From a checkpoint of a small image super-resolution model.
Data: trained on rendered rooms with furniture, 72500 training examples, 29.6 epochs.
Rows from block 2, named by matrix and row number. Rows with one number belong to one channel. Each number is 128 + 32 x the weight over its row's rms, rounded and kept within 0 to 255. All counts start at 0. Numbers have three digits each. After the name is the row's rms in percent of the matrix's.
# convs0: first 3x3 conv (model.blocks.2.convs.0.weight, 96x96x3x3), inputs 56-63, a 3x3 kernel for each
# convs1: second 3x3 conv (model.blocks.2.convs.1.weight, 96x96x3x3, transposed), outputs 56-63, a 3x3 kernel for each
convs0.40 096:111112118090103143117105125111161171094138149126132139107124149131146154102118128112101106158138144108105131136133112111141127106137124129141164126156154121112108183182166090107110146156142114137147104129146087091104
convs1.40 094:183181175120121118168158157109142167138128136035094149068107139048105132117132127159145098147141138140110097114125117136136142123097092123110108109125132140133136132125114130115121131095124175150162174146135139123117
convs0.41 104:076176103155239081081102085122153177114085191085154142160125110097116107103127129138127161089095158131115152106110135128139175136136136080137155161183132138164126065068134044093159033075147135087150137091161179101118
convs1.41 105:188144123101213137088169146144091079079047123070089140126170181150204115079134109130152142146170145108144149160128141170156144181109110109110138119110102117098126189199190217174191151150215157140152174136132125103111
convs0.42 108:095108231051072255074043117138080138164099125135147137130133126172142119131133113137124169135106121101081096136122129134112134124110133120184168077099146100073090135125110179122099150104069163156097135135140127092132
convs1.42 094:106157175106081085124102085113124090078132133119129143154134123177142216190103102188208197111171162074138135153115101162164134114099134098137153098094154086142166084141121105206143128198181120093151111077149105126213
convs0.43 105:110126119139143127101111097128179141084146160102113104118102092136118089139118095114148168116144139137172193106139126114136158130112148129141108145162141086115184118127128115124144115105113145135141116121128115107144
convs1.43 143:123117113138130114170146143112104135143108110158123087133120111137141116140164136111126101154128086138138135091108122039068149162147136172146108135163171107143185117148125117120114144121111099140158103113137136098105
convs0.44 087:053051088147105110101128103098080070162141089109148148151164111157178106140126100147143168174122114123097121129104102200173161143146131110096143150073106154054070155165167143139143142120121149129145148098137153108156
convs1.44 090:138178122154156135181208196140112092061091125135137176142123130101129108075164154127142153136129126113121105149127147129102166118094139107171162120168132155171108108169165075051082124134139163139104166139115113154145
convs0.45 102:074032029108116112116084079120142121114160160119187169099093082154135131124113125150138123112109092127141115112085077122113130109103139165157122131115102120093087119119106114107095148135115154161180116106125114140143
convs1.45 088:205199173156118126174137162114139127108156157124127126160119159101078092129155160114123170117107106104106122104111122132125151130124167087128158120148168154169183135135126143131147073099111160156174119121160095105135
convs0.46 106:142118144160125127123097155156092112067102188068121162152110110146140183146130156140157135104145164154110091146145129136150107114146104162140165146103141113105135158145157139119115130115118120118092102107104119123111
convs1.46 099:166142097133111088145124102185129152118120172169155173087056078142081140166098141140109089150132140104099109164155129139187169152193166092121134136117145112115120193146127123129118126107112103100073144129080075114076
convs0.47 092:152124152138078108127111138070175205095090114157137138114131150131130129130117104141142156142118128107089095136144129139130130137122128119116142128109137138104112126119140158149149144136142075116144148123131147131130
convs1.47 140:127119113128145147126129147123114096141137141170119092153148119116109114134156155131124105117129099094115089127129127130106114143125146170152131118128110164187177098115103125125109127118104166160141124126087114105113
convs0.48 085:120135143107095109147140113120145142071088141109079104172166148156159151132105108149128170186159189183157161156087155158114166122115196212165147142134131125141160111104104127113100127122107105163216062093179099114138
convs1.48 082:105103089102076090116084107130175124126171134106132125122136137084105066075101070131157197070105091144160104124111116133128142132099110081097083129135120102090076116120119128114129171116133152103112227110089237135129
convs0.49 085:152233154126207129113086111116097069157106030108160116162105059127130101103119116162179187099130161103127146141105127209106084182142121146177125177235155085180192071135137086186198093134154108144081089141070088132093
convs1.49 097:140122166114116112093101087167169122178161133158146130165127157140157102107156134101145194094093144081064101089121146104106130130109109070054152064033106132074118122138125125169167102139130155130128129154148140137159
convs0.50 095:131108157142134129145133132193192151165125197203116150151179173127123120130122116119158194094106136141144150145165130103128126128116137119124108127154155096101147137120106124118105129130121140169101113127074093124078
convs1.50 092:155143130137167099127160088119085077162121087099065037135101087169153105111127089142155123161176122054109060081093124093125145097125145158167115157121078205172142141145145140157181096123146094137090092138100086134108
convs0.51 090:110118118116118142128108113102160152181113098152144104134134130112098070110108097117123157216163127143148154104109075094118143109106138168100125183108147182098141132152165154155166113100125157133155141119187168103152
convs1.51 093:142152163119138109125123059076132115142167158065108102132128125166169112124141081084110134093119099104122106170148179201139198144084151105128149148109082199135081123152118112090056164141094165153096138145083149126108
convs0.52 086:090118122103132145116133139140156145178255255115207214083103111113147156131146161118143082163196139141170134098090168120102183101092147132128133174161164111099118136136153153156166137145154094131148056122144089115124
convs1.52 103:175169120164148138130108123102060067122057078108045069148133161100108161151129191144084129121090119175155148137125148156099103203165150177160159089053092121095115108060090114010092150074120129142136130127100177198176
convs0.53 089:141105114100050043090100106110134135079084122126092120013000055007000072069061113091094102096101099152148132144159071124156098078125119082108128083116135124112104142141122119123124145151167133111123134113129125086102
convs1.53 097:130155184135106108133145172115151126135148142143136151089131129110113154070129155121099067177140106176196136112161188163140127151120111164158179155155164136090104114092094109131129133174139144139109158165140103132113
convs0.54 102:130111098140118111146128138140164157105126125130144125000000000052029024023006053102115120129142142119131119127142157128116109155140109137113113131108107116118116140141143119123115103106098150146128124130116139169156
convs1.54 125:176183172176174160129160151094090092107089092131128149092102161066076158133166201106094073155143122164158153126112114118103142140155153148144152127124117134129131196178142140137114129157130122113120147157132137146123
convs0.55 097:137159182143182228130108109134139045106156070155159135164186194115109137117121134165183204132114120120110109138145138109140144123142132078092118106124121122149139110107092151142134135129110136142119142146082121170090
convs1.55 112:091098103208175119185189141163087111128115150183176146147140117118136151089117141118152150163163105123121078156125096117122116095130112127139149169151137108141139153165186123107155133155124119101155139113135094113129
convs0.56 122:122122124130107166155115128145116094152183093102148129106119156000126216000128255118112105121134138124135146064000082108127130179248184142148132117148140072094141132115108115130128105135134125112131114121121132147139
convs1.56 112:108120139123087055133102083132141167139093137149131155110149201187216163141135140126203159111152146111162146121093127126121133114102090116127174114136146124129145124105102117121104098141130130077138152109131086122184
convs0.57 091:145171159042090084186255233098116104109156144158147131148150141145132110076069074093100086147160141139151138146143157128109118123105126129150125149150090183187141088143141141160135085078094115151157106143168082136173
convs1.57 090:111130105225231192028042025105083133141145168152159160143145137128121100147162138089068131157123169175174214115118164092122157131099140145105121126110154091073130088099099131204151138255213108127108077117127094139116
convs0.58 083:170097126116079128153132089132134119139117096113105113140112102171124106135119121102080066116096088133111094136124148160124158137113152197132141116081168185137178205157133132084083172139123129151145118124145105136138
convs1.58 077:096122152142158120163167064155113180157138168143110086170107119154143143173113129158146124198147124129137124112127146131140123148164141111124107077115090087083054176147167110099187134138189116110159098105150073090130
convs0.59 104:118211114138224121095160130171128160142119110124113075162162159198196155182207184133113099112105075114122087159124119093104126116161184100102136091095107095101075141160145114112136100095115121090107153113111125095094
convs1.59 084:142157144162193212144134169141154150144163149137131143084087088108073160152123171128133156173195232118143187139139117116138140105142156127184190139134141143132148171146146130100126142119123143163145146148141142134099
convs0.60 140:142122107095173131098197147054148186139121113204122065056104176181134042226185016126112124131109107162130120051227255092150164217039000123110134155101099159132101097119129124127120135127122120110135129115127138113123
convs1.60 131:098100150117059116117098103136137106119164116134135142219176151219069204149169153167165119111161143145158128119114073127112102138133095187218167138145121120187153074122130116088095107110101122102142118131155058113142
convs0.61 103:095115109119124117118124103138108076133160120109122037127135135149138106120127102111105179116080096157141184097117132108146191108131137126131108110132124117139149165114102150116117150119111157156174177141127195183163
convs1.61 110:142137138105116115103127125127135137150132124161154122138139107095109084096141118133153175138153135134159161169147120149167109123155116064084108062097113071108139121157101105146109136127096129110095141099101105123115
convs0.62 082:115088090147182255167142185127125072119088057092143116167196164213255212156246206149142124135136127164146136099062158202133137141134118096114152092134164060108153133126142142130115140129104105136107070165126061169153
convs1.62 086:153152126086084042151169159207180194210145128164148132033041125033075109086100140158114127114121138125132119121166118092153097094154122192124157148162150083139165157113088149135108115111097080140132118164126137154107
convs0.63 099:131166143132177162109090105097115163142107075129147069067000000098020035177196203098122149112107118113109126156095099063026092144140173102120129124121114133142143135107088115094096112113133147118132149098110138121126
convs1.63 098:110133157057048079056095125141132119112133144148138169160226159172110167182185182155204175120120172118122158059133121127155142125144131121134142159135136111076104066088113116122094091108118150106156123092135106105111
convs0.64 102:114102103114130115133128119103116179118105106080124081137112151138115117116122156159148165141116126137126151167138131168125125143128118109128132100108165103106120160115107152116106144122111084070146074036103107064110
convs1.64 121:127150130136153123169134116145148127135150129129117106130133157125146171166151150119129133090106101122128127127116091072117129050094115126109138155151163180160160155130140137135134142138133113168140115197129105175124
convs0.65 104:163087085161096131169115126144161044141157141069100192109108115121094094123091120106095145133094113125092132136162101098172149106159150107112165094151125069149152122097143146104151123102131125152092138160136138170139
convs1.65 105:170126116163123106150122111175128068145087059158107141168178121138173160131140176140153139140156107137159101093129092113142124111114090122161150104134120101086077108136099123149112100155095109129126142098119127100081
convs0.66 083:162164148080055075107075102118072078150164141162164121137173140169204147183212171130126132096098119112105106124095162114122102144127113115117121176133098132103125093123157100101124181169164110120171129142128137138107
convs1.66 089:151116116178149135129139119157164149157120107155152139068069101021073102134091124181167139141165174133137167134123142142090111135124145205142129107129156091106128114075117095120177132174180125120164178138126140111094
convs0.67 097:218255163074091124000000107063122129119127092139154096118154111110162088144172116112117154122117135124115133124120136140124141120111114136152125102176142107127141047106127098113130160148134115103115112117141109119166
convs1.67 093:134117120080038046152198135107104130124080135166108116183163158158115164124154149158170137144132134159100072124116158166145152116097099175146155161113120146138143199130161183111149140091141134128129091164179071136160
convs0.68 116:149109094154121091130110119153148154156132128170143090129077098130133117089134120098106132098102130098111150134162108144141092128103097122095161143115148136135145110122136134119108160137113203147122173117121136101126
convs1.68 114:167117154137100147105108157114068074130116108148145082096192150148167172179095120108159117117149118134153128128167150144118167159106143107146100117180130094164121114064106148069094133104147090136103137127111156122096
convs0.69 129:120120122105137141113103088169124096109161148121122115122115105125135132100085101104107128100097122170166175110095090165156141137121117139136163116152160124118119141134127133144134090088090111106084174183155137129118
convs1.69 122:132132134107105125150142123119135114092111129209175111134121115119146186131156160119127142091102105108114126158148121091123138150134109081084125087078071086113119081103127091106106143141135153151160096125150115136152
convs0.70 109:156092128149114146138100110121090096194119108182146118169125087145146147152147170098137140084119143101143160113152102106129105146156131120102094113118111117133135138140124139164172111130148207180068188188079151138082
convs1.70 110:140166139101149147101138148153126149170122157206131170157146077169176144131097184123071060139090110096096139116122140117075097113050106088117122136131116098116111142121109125141143094162192086127130064114167071091158
convs0.71 089:114086112135104097126130129160193105109158069130151075114145109124157145107145110104078112170143187129094129234130139193098109195118182095092126103080106088105097149138128129125121108084080128145178103130172133101123
convs1.71 076:118121085129151151118123094122130165134122134086110155140120121100093102121125099125119135087117149143127134086120152060066089023067153144191171123161164151170140177204173136170169132148130153133137142151133100142142
convs0.72 102:145198195157241217162238221118134123127146132122119082190200184163154163169172167099107131155145145152130113135132122123132137126125129084124125127135119171152127136145122132141120089089102158117121138128123118127118
convs1.72 133:160181147216246200106132140143128103131116115130111127089060103082090153101119139111094098156144133135162158124135134112121137108116146170171180103104126100094122200138140143125082146233159124126134142152121124133121
convs0.73 110:140138133151155153131098083137143080171164092105092134135148150150140136134115125126147173090095098167155160158155145146123161126118135126136181130111117136105113087091093118123116129123100113132072121156160135137127
convs1.73 112:086117108111157124090114114203173142084093118171084082115125139111121125139121147159142155183166167165163183123125138139127181138105068101133124123131112081134163156162166129123119155154138154125122165140123126145175
convs0.74 113:160111137164143113146156115098246116060186160111116129136124111148111092128162113112101120123101117097079103201198141176235153171155163078097144049120134084104103105120102105123113096129156168127116203126125178121131
convs1.74 097:137113113148157136151136087093097107119112110114077111106147108139151157127085156157169141146170142106153160074044108024010067071000058129144144135136114106134111183154102145108140146088162143134141109070191122071150
convs0.75 090:149207125214185155134063120115217136136138133212074049151114118123098099172145136163126145097067087183139127140142139119113095171128105090100096138155121154137153124136133126124108120129126120103155145108147107110115
convs1.75 086:151105113082104070116196165144143135085103107128151096134137208119186188166204128139105090179179145157137131176138142100118137102139126119098104118143116100119120169145084088097103103146220129100121155121145113107137
convs0.76 103:118115147112133130110135110136093113150114131183149134057125212092127168157144105128140146135147141151152155000048001020072000064033000177193155182185153156165135106123113109127130132136118093139137083116130114123119
convs1.76 107:151136129127122151107127142123112126120142173130158164115126103102107147090093130119034095079011118130087113157131130092090105128138133157108120110053105115079103115135113128159112117144117125152141086191196077175185
convs0.77 099:130123121162129113106111109113119124095073114165124071134127119112127107140130085153150172090109128125093112124132147129098111162134134129110130147112116139106119138140152141147135111134142095105147086101165085114189
convs1.77 109:119130125154140114097130135162140145149161125126162140078176175111144114100164126081108156142123177134080120086067142137127152123111107082101133169169156152141153150130101150147102120143162114111129134147161159134140
convs0.78 091:134137127122141164084075113095127170127128139174087030113113099135161162119146129114145125171189173099111105127135151142158164137127111114100107160184140128115079141159122130122105190174171127104094203116085125091091
convs1.78 095:109126163060056074124108116102143152132155132156124093127142163095095126159144156133139125120101124115091124151142174158140205145127140172166137094094060114161139142145132142121167100090096119128125125131128140131132
convs0.79 104:117133089137158105116144105202086122162060061076152137132122078108145119090154112124114097139132129135107100122116128154114131120079118092136094106118101149099121150105129150130122164159143147066100110112133078108147
convs1.79 107:148148146108100132102116131231197199180175158137121064167158172156167159142156173149097134135106144134137123127121074092118111100120161102120142141153154143171185138147120123137097127131131174186142179149121145137109
convs0.80 103:106111086018104254016106233087106110111136131155164112157124094149132099164121099139133140121118151110095129162159127135130125076102138200163115128152122075132123107138182118089156140096147145184162117120159128096132
convs1.80 093:117119129083063041113095096157165166149131152106139168103159152155186147136107086142159170103168143123135144106115118117157163117123139088099116173151149155143143130214217009135210138163154085064151148097128124095148
convs0.81 107:113136117128127128128131132123067105119101117117086089111110147127122121133136147156124122170123132171130126150110159134094147118102158144115151138115136101096117145128120130111135093092107170154144108108127108112118
convs1.81 096:111123093091106090171174141150105119168129108164137145081123059114129094157144109151142130113102102141119130111120119127116091121136091168183128190198179134142164124136103137167123143164117136156126146171150122138121